Weights of a small sound classifier: activation swiglu.
Rows from block 4 of a small sound classifier, named by matrix and row number. Rows with one number within an expert belong to one neuron, the router's apart. Each number is 128 + 32 x the weight over its row's rms, rounded and kept within 0 to 255. All counts start at 0.
Before each expert's rows are labels from the 100 clips, of 14848, where the router gives the expert most weight on average: "band" is the frequency band that holds the peak; "responds to" is what is common among them. Only what is clearly more common there than usual is listed. The data: synthetic speech, music and everyday sounds put through simulated rooms and audio effects. In brackets: how many of the 100.
# router: router (model.blocks.4.mlp.router.weight, 4x96, trained with AdamW), inputs 0-95
# gate: expert gate (model.blocks.4.mlp.gate, 4x96x96), inputs 0-95
# up: expert up (model.blocks.4.mlp.up, 4x96x96), inputs 0-95
# down: expert down (model.blocks.4.mlp.down, 4x96x96, transposed), outputs 0-95

# expert 1
band: 1000 to 2000 Hz (41)
responds to: drums (81); dry (80)
router.1 [154 107  73 160 188 105 135 172 150  71 122  84 200  66  90 132 126 158 164 102 135  81  93 131 120  71 113  88 154 150 139  65 166  77 124  91 183 153 125 183 130 140 136 166 156 140 111 188  87 155 120 114 110 102 131  88 123 135  93  99 138  79 139 105 144 122 121 166  68 150  58 113 206 130 124 122 157 119 130 152 140 116 126 138 112 141 106 160 159 107 106 109  92 108 115 131]
gate.0 [161 124  91 178 126 135 170 160 129 110 129 160 125 110 122  84 200  96 113 121 136 148 127  64 120 109  97 125 188 165 139 115 121 149 111 110 167 126 135 123 171  92  67 161 117 165  83 170 116 110  78  97 122  84 161 172 148 167  98 111 100 179 138 112 118  77 131 151  92 131 125 114 162  82 116 177  89 152 127 183 159 105 163  56 175 115 107 136 151 143 113 173 125 105 194  73]
up.0 [102 153 138 119 145 111 102  75 146 142 190 109  97  72 153 140 116 134  87  83 122 113 144 202 114 128 124 113 108 122 145 113 202 176 143 121  70 137 110 119  81 126 133  97 144  70 108 147 127 128 154 156 170 143 156 135 149 150 137 131 175 139 154 152 141 120 119 139 154 134 172 142 119  92 109 142 155  92 205 144 150  80 148 124  87 119  37 121 131  76 189  58 180 127  95 169]
down.0 [142 143 147 109 125 101 130 179 130  62 144 153 140 112 215  99 121 118 163  96 157 158 125 116  84 193 179 126 125  55  79 108 144 111  78 188 118 136 162 152 103 194 115 162 145 145 160  85 159 103 144 114 120 135 143 168  91 127 107 137 137  73  84 159  86 125 146  51 142 105  94  82 162 116 137  88 111 169 151  84 115  99  96 111 156 152 126 128 150 123 105 155 103  85 120 156]
gate.1 [ 95 109 138 169 177  80 135 173 183 119 148 163 137 100 155 115 116 110 151 159 106  60 148 129 149 107 134 165 205  93 128 110 220 131 139 114 186 127 141  84 160 141  89 115  94 163 153 121 117 146 138  98 152 100  89 100 101 133 154 144 149 104  75 134 134 121 142 131 157  78  98 159 131 147 162  74 121 102 103 109 103 192 114 133  96 138 107 170 164  99  78 155  73  60 152 116]
up.1 [142 138 104 115 154 118 125 176 110 109 169 124 167 111  94 142  91 107 103 145 154 137 137 155 103 142 193 169 114 147 109 109 152 153  97 185 192 142 139 174 144 199  86 150  84 147 123 119 149  98 134 158  96 140 142 112  89 116 182 162  80  60 116  77  99 149 185 115  86 133  94 123 152 116 146  82 110 145 128 132  49 144 114 143 161  92 142  81 100  69 109 176 113 127  61 140]
down.1 [138 176 113 127  62 179 121 144 166 154 179  89 147 121 107 101 126 192  92 129 140 133 100  72  83 133  90 100 109 111 121  90 133 160 147 107  72 162 152 106 106 114 110  98 143 149 107 180 129 138 139 135 145 129 102 149  74 112  97 132 125 101 151 147 165 208 135 134 187 104 183  79  82  94 122 134 167  80  92 197 102 177 140 157 158  69 159 162 162 113 150  99 117 141 131 135]
gate.2 [137  96 120 151 122 144 150  73 134 122 159 122 163 105 116 155 113 162 141  75  29 101 138 170 143  87 158 160 129 113 198  63 150 133 143 106 153 132 124 150 137  92  73 198  99 184 105 108 147  35 130 135 162 153 157 119 172 143 100 176 124 135  90 102 115 128 163 103  58 136 158 123 147  99 124 124  87 113 139 139 185 148 139 120 123 126  85  94 160 172  87 109 129 115 138 122]
up.2 [161 177 115 108 167 127 100 102 131 138 129 132 138 122 127  89 114  56 136 145 113 201 130 120  49 156  96  78  97 123 196 140 102 115 116 147 114 117 142 175 111 105  78 162 156 201 152 122 180 150 107  83 133 142 129 165 130 136  93 127  79 110 165 108 169 130 105 146 106 135 113 130 109 149 125 129  97 152 154  54 158 143 205  90  97 122 127 111 147  74  67 147 120 122 191 146]
down.2 [155 121  71 118 180  74 138 103 155 139  96 157 148 133 123  88 152 166 130 146  98 113 133 141 163 126 135 115 132 125 114 118  92 198 147 152 193  70 184 132  56  49 109  93 129 137 103 106  91 100 131 126 115 142 131 166  88 128  93 110 139 162 171 121 121 173 102 139 130 211  93 161 119 162 114 120 164 158 112 137 111 174 134 177 162  67 142 157 180 119 192 146 131 164 136 128]
gate.3 [145 132  91  94 167 175 145 138 126 163  85 112  97 169  60 117 157 131 112 123  86 140 154 134 109 117 154  97 138 137 152  98 145 168  70 153 124 131 124 134  95 165 150 128 115 100 154 156  84  96 104 167 110 123 145 106 164 177 122  77 145 141 104  30  74 115 170 112 169 128 110  95 204 158 106 104 114 134 122 114 130  80 180 112 117  94  90 133 151 131 143 182 166 164  89  49]
up.3 [ 53 164 139 164 171  74  95 173 155 112 162 105 153 148  86 109 132 165 103 153 114 119 155 114 155 132 159 115 123 157 160  94 114 189 121 134 122 131 140 156 101 118  81 139 134 142 128  88 182 177 155 108 100 164 136 195  96  44 177 120 126 131 109  93 132  97 159 112 171 130 159 151  76 153  93 163  84 114  77 113 122 114  91  91 120 165 150 145  69 149 128 161 153 183 158 162]
down.3 [108 181 147  90  96 161 180 145 102  94 154 122 141 150 129 192 179 174  93 110  65 135 153 112  92  81 109 115 199 114  75 123 141 138  80 128 141 165 135  80 156 175 119 147 142 146 158 160 104 127  66 119 167 164 124 160 134 211 146 103 155  93 145 127 129 126  90 109 106  86 120 134 141 175  99 110 123 143 174 132 151 114 123 150 145 127 120 160  23 114 124 141 112 161 159 151]
gate.4 [156  74 121 175 152 132 109 127 174  65 171 163  90  86 173 176 122 135 131 124  88 119 127 146 158  80 143 153 116 161  48  59  71 169 147 124 115 160 110 112 144 140 174  75 172 123 118 134 145 127 115 179  73 128 127 134 140 121 102 138  90 153 150 140  70 104 169 127 122 135 149 138 150 141 149  73 173 141 181 129 155  72 120 105 159 116  89 167 104  71 157 124 174 146 133 108]
up.4 [157  55 159 118 121 170 164 152 148  99 120 121 157  94 120  95 152 114 146  89 103 110 177 153 111 114 161 174 128  87  79  72 107  87  83 101  71 138 161 106 110  77 127 117 153 146 118 102 106 134 163 206 128 105 107 139 141 186  89 196 126 145 111 150 136 144 133 144 102 158 142 144 135 110 186  81 128 119 128 112 147 105 127 153 139 106 172 201  99 174 145 101 147  64  89  74]
down.4 [110  71 111 103  77 157  89 163 114 148 126 117 100  58 122 201 107 116 123 171 125  90 145 149 112 129 138 108 201 126 148 104 118 108 133  87 157 124 142 133  79 123 176 108 157 105 129 172 123 111 189 160 117 113 142  87  96  44 119 169 134  74 140 131 101  48 161 136 140 112 163  96 179 143 103 127 109 157  71 138 156  84 121  85 109 113 162 130 150 113  99 188 148 139 149 159]
gate.5 [121 113 116 105 119 158 105  76 150  91 144  69 143 146 131 136 141 154 131  70 127 159  91 127 105 104 147 143 124 152 118 115 157  96 112 117 146 178  76 197 160  91  98 192 111 161 154 162 154 156 100  95  90  94 193  89  99  96 131 128 159  78 180  98 162 158 139 159  95 113 125 130 121  48 126 161 203 120 179  95 144  97 110 182 154 115  98 104 119 170 124 104 100  79 126 110]
up.5 [ 85 151 113 121 165 138 162 107 139  85 160 137 153 165 142 131 146 127 157 126 137 139 139 182 128 135 150 119  98 148 152 122 101 115 122 123 106 183  87 145 109 144 131  98 114  93 157 138 118 143  45 128  88 122  79 123  99 128 122 161 171 166 103  68  99 211 145 118 131 136 149  86  84 144  87 101 122  61 108 212 144 137 174 104 113  51 113  69 169 100 172 149 182 133 104  96]
down.5 [147 152 159 148  56 125 119 161 164 133 169  89 134 160  99 153 143  81 192  72 108 108  65  95 103 117 115 167 114 140 125 113  96 140 154 143 166 117 106 138 148 142 130 138 146 164 156 110 175 144 175 169 130 208 128 136 170 119 187 140  77 123  56 109 107 146  80 134  97 129  66 141 119 154 151 103 161 103 141 159  93 100 104  89 155 174 116 130  90 118 104  57 146 134 182 135]
gate.6 [156 116  93 149 143 138  48 144 127 132 104  94 119 167 127 133  90 146 118  61 127 188  91 144 123 188 128 112  74 169 129 221 199 118 139 107 176  79 119 166  84 147 118 111 119 123 104 119 129 131 107 106  90 126 143 141  83 118 165 119 143 150 164  58  90 166  79 143 117 137 150 153 131 129  94 108 148 113 141  69 105 119 167 142 119 144 185  90 155  99 152  79 100 100  88 143]
up.6 [119 145 102  93 137  77  39 138 111 129 132 105 111 162 139 120 103 166  97  96 131 165 140 179 150 162 121 114 100 187 104 186 180 118 136 137 200 128 113 154  45 147 127 115 126 127  92 129 129 132 118  94 162 117 143 136  70 148 197 116 147 125 151  72 143 144 101 115 118 148 139 148 151 104 130 118 161 112  84  65 157  93 144 144 149 149 182 116 154 103 120  88 163 104  44 176]
down.6 [121 160 135 115 135 136 164 187 158 134 111 120 119 130 138 115  77 155 127 175 118 131 166 111 163 147 107 108 190 150 136 112 116 113 212 126 129 128 155 142  99 154 150 145 179 122  88  65  94 130 114  59 135  76 154 163  95 111  74 140 118 209 145 169 161 158  72 147 114 105  56 135 132 131 143 153 123 176 184 137  68 117 143 148  83  75 136 117 135 135  88 168 114 128 115  78]

# expert 0
band: 4000 to 8000 Hz (57)
responds to: drums (88)
router.0 [114 124 223 139  59 117 105 137  97 140  74 141 114 145 102 112 114 115 139 147 129 110 174 139 130  93 116 131 133 120 102 203 107 103 113 140  91 117 111 116  87 104 131 124  99 151 186 123 188 162 113  72 120 162 117 128 108 114  60 136 177 100 145 124 123  95  42 112 150  83 143 108  74 136 113 210 137 150  78 142 116 150 149 153  96 142 115 195 124 171  89 162 145 142 115 135]
gate.0 [ 93 123 164  61  97 141 212  71  65 131 103 119 199 140 109 128 145 122  98 162 112  69 104  82 138 133 158  83  72 128 104 165 129 119  84 109 141 183 123 155 133 112 144 118  86 165 113 127 139  75 148 160 180 130 148  89 169 115 129 131  98 173 172 136 141 137  94  59 173  72 112 117 109 117 130 156  64 143  99 121 121 153 183 117 120 131 146 131 117 165 117 174 147 128 143 122]
up.0 [ 89 108 167 115 120 114  87 108 220  99 157 159 131 127 168 136 159 150 173 187 200 159 118 142 161  96 155 102 145  94  99 152 114  89 153 102 124  83  69  69 161 150  59 136 127 146 169 147  96 171 133  74 102 157 162 129 134 144 102 121 132 101  82 115 165 107 134 138  67  95  99  89 155 131 139 102 221 108  93 118 116 124 105 120 114 148 128 112 127 128 138 182 103 121 129 116]
down.0 [174 104 117 163  92 110 139 186 132 158 189 149 131 103 200 139 175 127 104 195 154 141 133 119 139 166 123 125 162 177 120 228 116  54 136 119  85 172 163 164 114  78 103  96 115 146 121 105 136  98 162  97 130 160 115 135 134 116 136  87 148  81 107 136 108 166 157 161 163  92 164 153 194 176 103 134 120 160 126 121 134 172 109 107 110 105 118 167 148 174 126 111 162 144  93 153]
gate.1 [ 81 148 135  96 164 134 107  82 114 128 110 148 132 136 141 148 188 119 121 153 106 137 149 142  91  92 114 114 140  94 162 140 123 159 201 112 187 145  74 139  89 115  99  95 192  81 191 100 139 113 101  92 125 171 152  97 152 161  90 166  98 152  97 118 162 135 115  95 167  53 196  55 114 168 136 129 120 135 151 141 126 154 139 117 104 109 175 165 169  59  79 127 126 128 141 153]
up.1 [116 140 123  99 125 218 131 143 123 130 127 137  85 143  68 136 140 127 160  83  97  85  88 153  95 121 158  81 118  78 132 125 114 150 126  22 136 143  93 126 119 180 107 117 115 129 139  78  69 183 119 139 147 121 101 118 170 167 130 133 188 142 138 163 105 140 137 172 207 160 132 111 120 149  89 146 152  94 164 191 127 161 104 144  92 153 111 111 134 126  82 141 141 168  73 101]
down.1 [133 143 199  67  82 159 133 177 104 117  87 103 115 155  79 149 138 120 113 136 100 111 120 129 135 116  98 144 138 122 174 188 133 139 178 101 160 139 105 153 148 131 159 125 121 164 105  80  94 157  73  87 136 169 185 129  81 157 163 166 126 134  88 134 132 215 127 131 156 151 118 150  99  93 119 178 118 116 145 127 148  86 129 132 116 100 114  93 127 115 121 206 164 157  26 124]
gate.2 [161 107 143  68 102 157 131 143 153 113  96 121 134 103 103 128 133 173  83 199 108 119 106  93 150 101  81 112 106 184 162 126 153 161 130 102 115 163  52 155 133 171 129 137  93 117 174 157 104 146 171 174 107 168 197 101 136 127 160 161 100 101 135 129  96  83 163 117 108 162  76  59 146 159 145  83 128 165  85 175 117  81 105 117 127 105 190  99 132 111 142 162  85 145 116 106]
up.2 [ 93 107 131 171  88  80 123  86 104 118 116 143 125  57 100  90 131 137 156 110  68 122 122 163 152  88 149 114 136 107 124 142 111 144 165 127 162 101  87  70  94 102 110 177 205 141  93 201 145 155 113 157 182 141 181 133 144 140 142 110 150 123 119 179 141 118 122  93 142 158 123 203 132 110 136 102 101 127  92  72 159 162 116 118 149 162 110  96 117 158 164 183 156  83 169 185]
down.2 [147 150  97 161 110 109 132 135 161  94 161 178 161  94 126 114 174 165 116 149 136  97 107 133  68 192  91 127  81 182  34 121 169 125 101 137 122 129 127 184 174 142 167  92 127 134 132 160  92 108 145 131 101  82 117 137 155 115  87 172 149 185 116 132 183 104  89 137 118 149  98 145 133 177 162 109 102 140 149 143 186 139  54  92 163 130 159 112 150 116 143  95 171  78 145  95]
gate.3 [137 153 102 120  99 122 100 125 131 106 103 155 216 135 148 130 172 114 100 118 101 180 133  88 141  76 204  86 139 159 153 142 109 143 198 210 197 100  88 135 131 137 122 141 156 180 128 119 108 103 141 125 142 108 138 129 148  91  54 116 169 134 120  99 124 147  87 141 133 146 137  76  93 124 121  88  96  91 146 184 103 134 207  89 101 104 125 149 162 128 123  96  92 119 134 170]
up.3 [103 173 112  81 141 106  59  92 117 174  97  94 103 145  42  82 189 166 170  86 148 130  86 207 125 119 124 118 116 113 167 148 104 134 109  87 111 162 174 138  84 187 131 169 134 174 114 107 157 137 153 110 150 119  76 115 122  91 161 105 160  80 114 161 152 144 108  99 138 181 162 101 100 106 128 166 111  94 133 160 143 139 113  89 149 126 160  95 143 113 171 145 160 167 131 100]
down.3 [120 150 156 116 129 147 140  38 127 111 115 122 124 132 158  77  87  98 155 103 119  70  90 164 128 144 121 157 108 148 150 118 198 168 125 169 101 109  94 156 187 107 158 137 163 112 147  77 123 121  69  28 189 130 164 111 140 111  98 159 119 154 101 131 134  94 186 151  85 125 119 127 124 126  95  76 137 139 161 125 129 169  70 123  64 118 148 103  89 126 104  98 107 176 127 135]
gate.4 [171 162  63 203 147 106  99  87  94 202 153 200 155  81 142 109 117 134 108 107 212 160 169 123  95 125 115  94 152 164 104 129 124 138 154 141 136 122 148 209  80 147 178  82 101 133 155 125 149 128 143 130  85 139  56 112  98  55 129 134 109 133 142 101 130  87 127 151 119 154 101 124 109 105  95 135 125 120 133 167 140 120  94 130 123 127 161 186  93  99 151  99 129 124 102 151]
up.4 [106  91 106  63 131 121 125 156 144 123 126 115 105 172 114 150 118 103 176 132  81 144  55 107 193 190 136 136 151  86 151 160 177 100 151 127 149 171  70 104 162 135 117 189 163 124  89 129 135 156 116  96 140  45 126 109 135 158 135  96 127 134  96 144 123 163 123  96 134 103 168 153 151 104 170 129 113  82  43  92  94 130 119 154 154 150  93  49 140 161 132 123 125 122 141 179]
down.4 [159 153 120 106 108 121 116 144 133 196 163 118 185 142 110 131 115 175  93 146 163 142 124 116 158 220 137 154 102  78  82 145 151 128 133  95  64 169 130 122 165 146 129 106 181 142 139 118 161 136 120  78 116 156 106 173 135  70 152 149  84 141 151 184 149 160 111 101 141 127 202  69 124 142 143 164 161 105  72 140 101 182  78  99 127 136  99 105 130 154 120 156 176 185 120 141]
gate.5 [113 115  89 115 143 124 151 173 129 142  74 107 118 137 108 110  92 151 101 106  80 191 108 114 110 164 190  62 121 124 158 166 160 183 124  86 178 125 104 179 101 108 175 167 170 141  81 148 154 150 197 120  85  84 116  84 117  81  98 125 149  71 118 107  93 184 139 171 118 136 108 135 140 115  98 153 154 171 130 146 112 186 115 173 141 176 107 108  96  72 100 139 136 124 129 159]
up.5 [148 177  96 176  92 135 116 119 101 130 176 150  57  73 137 130 185 129 149 162 157  72  72 101 159 152  80 151  93 123 147 144 118  84  94 145 145 137 189  64 181  75 141  89  97 115  98 113 108 108 112 159 114 154 124 138 143 175 158  69 155 147 135 206  95 128 135 147 132 112 110 151 160 155 123 133  80 104 101 110 147 118 129 118 115 140  74  92 172 173 102 136  94 135 166 101]
down.5 [161 171 181 116 103 140 177 130  90 120  92  85 190 112  70 116 191 165 137 130 133  85  63 106 160 165  80 130 154 151  66 102 125 102  94 138  80 140 138 176  72 129 145 134  99 125 135 131 104 134 123 190 102 117  87 103 126  70 124 115 120 152  82 124 110 114 162 132 141 156 165  87 116 132 174 159  90  91 126  93 115 117 100  98 204 132 165 111 169 134 149 119 108 180 158 158]
gate.6 [181 142 115 163 145 133 166 113  54 130 133 132 174 150 136  49 101 103 153 134 135 106 119 159 153 168 143 119  90 198 132 151  78  94 149 117 142 154 162 124  69 120 165 139 162  99  98  89 126 104 141 120 132 108 177 113 120 108 145 161 107 198  88 133  70  91 163 175  99 152 145  72 126 149 115  89 127 139 163 152 122 130 112 137 138  92  96 155 125 186 182 165 131 175  57 150]
up.6 [ 44 112 108  90 150 143 150 101 161 106 109 147  96 120 142 120 185 149 111 123 163 132 136 124 125  61 145 135 164 162  55  78 144 176 117 126 135 163 172  93 155 105 105 135 109 134  86  96 115 161 123 134  73 199 112 156 183  95  84 119  91  82 145 148 149 152  90  80 196 118  93 119 162 137 139  60 152 119 132 155 123 140 142 155 142 122  95  72 170 149 157  76 115 151 120 122]
down.6 [130  80 148 161 113  93 128  81 125 113 107 140 137 162 141 110 175 175 129 164 123  92 118 117 143 173 148  91 108 168 101 150 117 158  91  79  47 153 120 144 141 136 105 129 165 158 176 140 104  91 157 120  95 155 122 107 143 100 128 130 167 155 163  32 148  85 132 166 148 126 167  83  70  96 118 140  88  77  83 150 190 147 108 119 132 136  77  84 147 150 142 130 206 141  90 129]

# expert 2
band: 0 to 250 Hz (52)
responds to: band (62); telephone band (32)
router.2 [178 193 144  83 138 143 113 145 154 133 164 171 119  99 176 106 105 128 116 181 142 146 119 124  72 146 140 152 131 136 167  74 104 147 176 127 103  77 126  98 136 118 152 142  94 114 109 115 118  89  97 191 106 120 158 141 124 138 177 170 110 170 118 206 112 114 174 183 141 138 117 101 124 132  80  72 154 121 192 139  85 127 136  46 132 136 129  62 111 109 203 120 146 117 115 123]
gate.0 [136  96  81 112 119 193  75 105 154 169 130 110 162  48 108 144 149  97 166 114  87 121 142 106 125 183 119 115 179  87  78 172  85 114 134 121 169 118 179 166 114 140  78 104 152 116  70 105 136 114 126 125 152 167 105  76  86 105 108 159 101 112  80 178 180 111 114 179 126 181 136 123 135 171 147 109 141 122 155 124 129 116 109 189  82 124 180  94 141  87 116 134 114 180 130 140]
up.0 [134 117 111  89 121 128 110 179  97 142 134 173 108 194 103 143 174 145  93 145 131  96 135 111 125 211 109 128 112 153 151 146 126 143 101 110  89 103  44 125 150 132  90 143  53 120 154 173 119  91 187 146 126 140 164 137 119 128  98 185  88 157 182 125 152  83 121 103  86  95 121 127 100 142 133 156 157 174 168 151 166  93 103 183 173 134  78  84 125 186 164 121 155 110  92 128]
down.0 [102 134  96  79 170 140 109 125 141 136 111 177 108 108 166  77 157 149  98 140 155 148 204 102  91 176 120 128 112 148 104 155 171 155  86 188 190 189 182 158 152 110 128 144  90  94 149 162 107 137  74 119 117 129 145  71 139 127 170 159 158 105 133 134 144  48 133  85 146 153 168 121 126 114  83 181 131 124 124 132 116 109 124 112 159 153 148 122 200 118 131  95  98 205 127 125]
gate.1 [137 214 109  98 158 133 135  96 138 131 177 102 116 145 168 126  92 101  45 108 145 176  93  88 156 150 134 150 130  90 156  84 121 140 127 146 126 175 116 119 131  77  98 107  88 114  84 156  77 115 108 111 155 100 127 134  99 157 175 122 103 165 172 199 162 161 199 117 142 117 129  96 191 144 121 110 114 133 123  65 118  74 160 154 131 116 180 110  94 123 163  71 132 128  96 114]
up.1 [134  94 167 120 115 134 136 143 123 155 133 117 154  57 198 102 175 146 119 174 154 147 167 101 102  90 113 106 117 179 155 174 120  88 131 137 130  51  98 126 161 106 147 153 113  86 145  83 118 115 105 124 158 108  98 174 106 146 159 165 175 155 129 103 169 124  57 177 110 111 169  95 121 143 104  66 182 103 114 155  98 189 136 167 138 126  94 152 143 154 124 120  75  89  65 106]
down.1 [177 121 134 173 122 154  82 173 150 134 110 144 158 151 151 119 128 107 146  97  68 124 179 209 125 153 104 126 164 114 146 123 139  97 118 152 140 161 165 131 177 117 184 133  51 100 142 115 112  78 165 173 143 147 106 166 125 122 112  98 119  64 126 104 181 154 182 140 125 181 159 131 183 131 171 117 163 203 102 126 126 179 120 156 138 162 147 138 130 128 165 206 133 103 109 139]
gate.2 [119 131  53  78 142 129  93 107 132 150 117 155 184  83 122  63 121 138 112  80  91  87  85 121 155  73 101 127 114  81 140 182 200 175 103 152 109 117 133 163 108  60 140 155 111 168 116 106 104 154  89 129 153 130  93 143 142 122  96  89 131 118 108 141 140 146 103 125 156 159 142 155 132 174 122 148 133 183 127 115 179 147 133 155 155 103 111 202 199 134  97  87 107 170 178 129]
up.2 [150 148  81 146 151 160 163 118 155 175 109 142 114 122 133 142 113 128 132 114 199 113 103  66  77  92  81 168 104 140 109 167 111 107  88 176 110  90 112 143  69  67 107 123  95 156  76 104 108 111 113 147  86 179 173 189 107 125 156 154 159 108 103 190 116  45 117 173 117 111 125 162 120 143 120 152 140 124 140 138 129 149 101 144 197 156  97 178  90 136 158 100 119 180 145 115]
down.2 [ 83 141  76 157 137 141 121  99  70 176 123  74 155 110 152 169 147 143 196 148  70 147  94 170 120 102 149 153 166 153 131 142  97 156 140 160 133 143  99  72 124 106  99 121 201  81 154  91  73 163 149 121 125 138  75 135 186  89 129  74 106 115  74 154 127 101 125 165 148 146 160 128 137 149 103 187 108 124 162 141  91  73 126 151 149 109 146 115 119 145 146 135 188  71 115  95]
gate.3 [ 90 141 104 115 105 147 121 179 112 104 136 111 178 206 116 135 128 111  83 128 158 119  96 205 118 120  75 125 154 108 127 148 158  68  96  76 179  95 155 147 131 150 103 151 107  85 140  95  98 123 143 124 116 142 212 156 208 120 135 127 138  89 118 113 157 149  93 189 147 100 160 172  85 143  76 118 105 168 178 166 140 139 156 161 146 104 138 148 143 128 164  95  83  90  95 129]
up.3 [132 107 122 166 167 157  27 121 134 169  81  84 118  99 124 108 135  97 142 155 139 153 110 101 149 122 120 140 103 171 135 173 170 119 102 138 162 142 166 118 125 129 157 103 159 169 119 189 127  69 140 125 162  85  69 132 141  79 117 165  98 155  88 118  82 133 128 118 148 161 108 151  66 116 146  63  94 167 139 113 108 133 172 103 148 110 207 124 184 140 149  91  58 110 112 133]
down.3 [ 62  84 170 119 118 134  38 121 118 122 144 138 137 172  76 162 120 135  95  75 122  93  97 120 178 112 101 185  99 107 152 123 157 167  87 137 111 175 100 140 158 160 108 121 152 131 153  52  97 113 138 161  51 157  95 145  98 119  99 121 122 101 162 115 127 150 157  82 119 152 117 139  75 110 150 124  80 143 140 150  95 146 108  99 160 123 171  97 123 123 146  93 188 120  50 110]
gate.4 [120 101 115 183 104  86 168  73 116 155  82 160  83 131 120  89 123 200 141 111 102 106 147 115  63 108  96 146 127 149  78 158 122 156 161 115  96 156  84 127 156  85 100 151 114 166 162 124 169  83 141 151  94 114 107 132 146 221 133  98 133 170 134 122 102  88  66  54 142  89 135 148  83 146 148 160 178 126 160 156 137 159 171 146 145 129 105 138 139 111 101 149 140 170 177 135]
up.4 [122 171 146 188 147 112 146 127 155 188 163 158 118 120 146  75 133 135 116 114 111 166 114 116 216 178 113 161  83 148 110 139 137 120  73 126 115 203 129  99 159 148 162  74 153  54 134 133 140 122 118 151  96 123 116 218 142 116 131 118 137 178 114  70 129 112 122 133 122  83  67 136 113 125 154 102 171 129 106 127 160 147 113 151 123  68  91 125  96 139 156 165 110 113 108  57]
down.4 [151 105 155 166 117 139 109 152 136 143 158 149 134 115 150 116 128 119 175 114 124 110 160  83 134  74 191 158 137 103 113 100 126 170 104 166 139 143 157 101 110  28 129  82 157 111  65 102 129 145 119 164 127 113 169 121 150 127 139 111  60 187 114 150 117  71 229 157 126 156  70  64 118 129  82 151 117 155 182 142 134 122  97 107 129 135  95  97 160 152 125 166  99  91 136 108]
gate.5 [157 141  95 162 151 122 143  98 165 139  68  71 127 179 105 152 190 170  91 117 103 142  99 114 118 173 121 132 118 168 169  79 118 198  63  88 148 203 184 118 144 125  96 106 162 143  94 137 123 122 165  92  80  89 105 123 152 125 167 116 106 103 141  79 132 119 139 153 118 120  53 151 124 106 115 142 137 142 141  77 157 167 135  67  66 138 160 122 145 154 139  73 129 143 107 128]
up.5 [ 99 159  72 106 108 120 158 183 148  75 152 153 131 156 148 162  72 152  94 104 119 152 136  82 162 108 106 132  99 124 142  81 177 101 124 163  84  88  87 147 148  43 152  97  96 139  87 134  82 131 136 153 157 101 172 159 174 119 150 129 146 112 168 148 143  95 155  84 114 124 120 107 188 160 103  94  75 199 111 145 179 107 127 159 195 120 190 131 105 121 152 129 121 145 133 150]
down.5 [139 122 125 143 142  97 167 164  76 107 130 152 116 153 162  97 126 150 146 134 156 132 111 148 142 161 145 156  92  96 100 121 130 130 139 139 127  65  91 128 130 116 152 191 189 187  73 197 155 163  94 159 160 173 119 104 100 162 142 113 208 158 143 139  65  99  59 133  99 139 113 109 122  97 173 111  77  99  98 117 163 139 117 131 127 134 157 119 125  86 128  71 182 211 144 130]
gate.6 [134 124  99 152  62  99 161  82 126  81 163 101 142  96 160  83 173 138 154 139 141 126 141 142 142  81  93 121 164 166 109 163 124 147 150  97 103 153 101 128 134 103 127 116 112 104  94 177 162 164 121 174 101 141 207 141 187 118 207 165  92 124 166 172 158  90 115 151 175 118 159 152 167  74 123 164 144 140 129 134  64 101 138  87  84 103 128 153  77 150 166 133 158  78 109 153]
up.6 [175 105 135  87 161 217 138  83  67 157 100 177  95 128 147  92 104 128 112 154 127 166 117 137 149 100 137  78 168 117  86  85 158 144 107 139 161 173  95 158 118 119 194 110 120  98 166 122 139 107 114 121 144 165 121  84 185 142  83 112 120 119 120 105  96 142 170 219 134  93 125  65 111 100 124 109 119 157 121 150  78 109 129 129 166  99 141 185  99  88 112 115 176 145 144  95]
down.6 [106 122 121 117 138  91 160 193 103 132 122 115 129 104  95 145 152 155 191  72  99  75 143 130 146 152  97 173 108 114 122 123 191 139  54 136 174 153 111 147 141 114 130 174  80 106 175 119 128 150  83 118 121 123  73 149  98 161 110 107  91 120 133 144 134 159 147 132 164 155  86 138 116 161 120  59   0 172 151 157 121 128 157 104 134 125 175 139 142 148 121 111  98 136 167  86]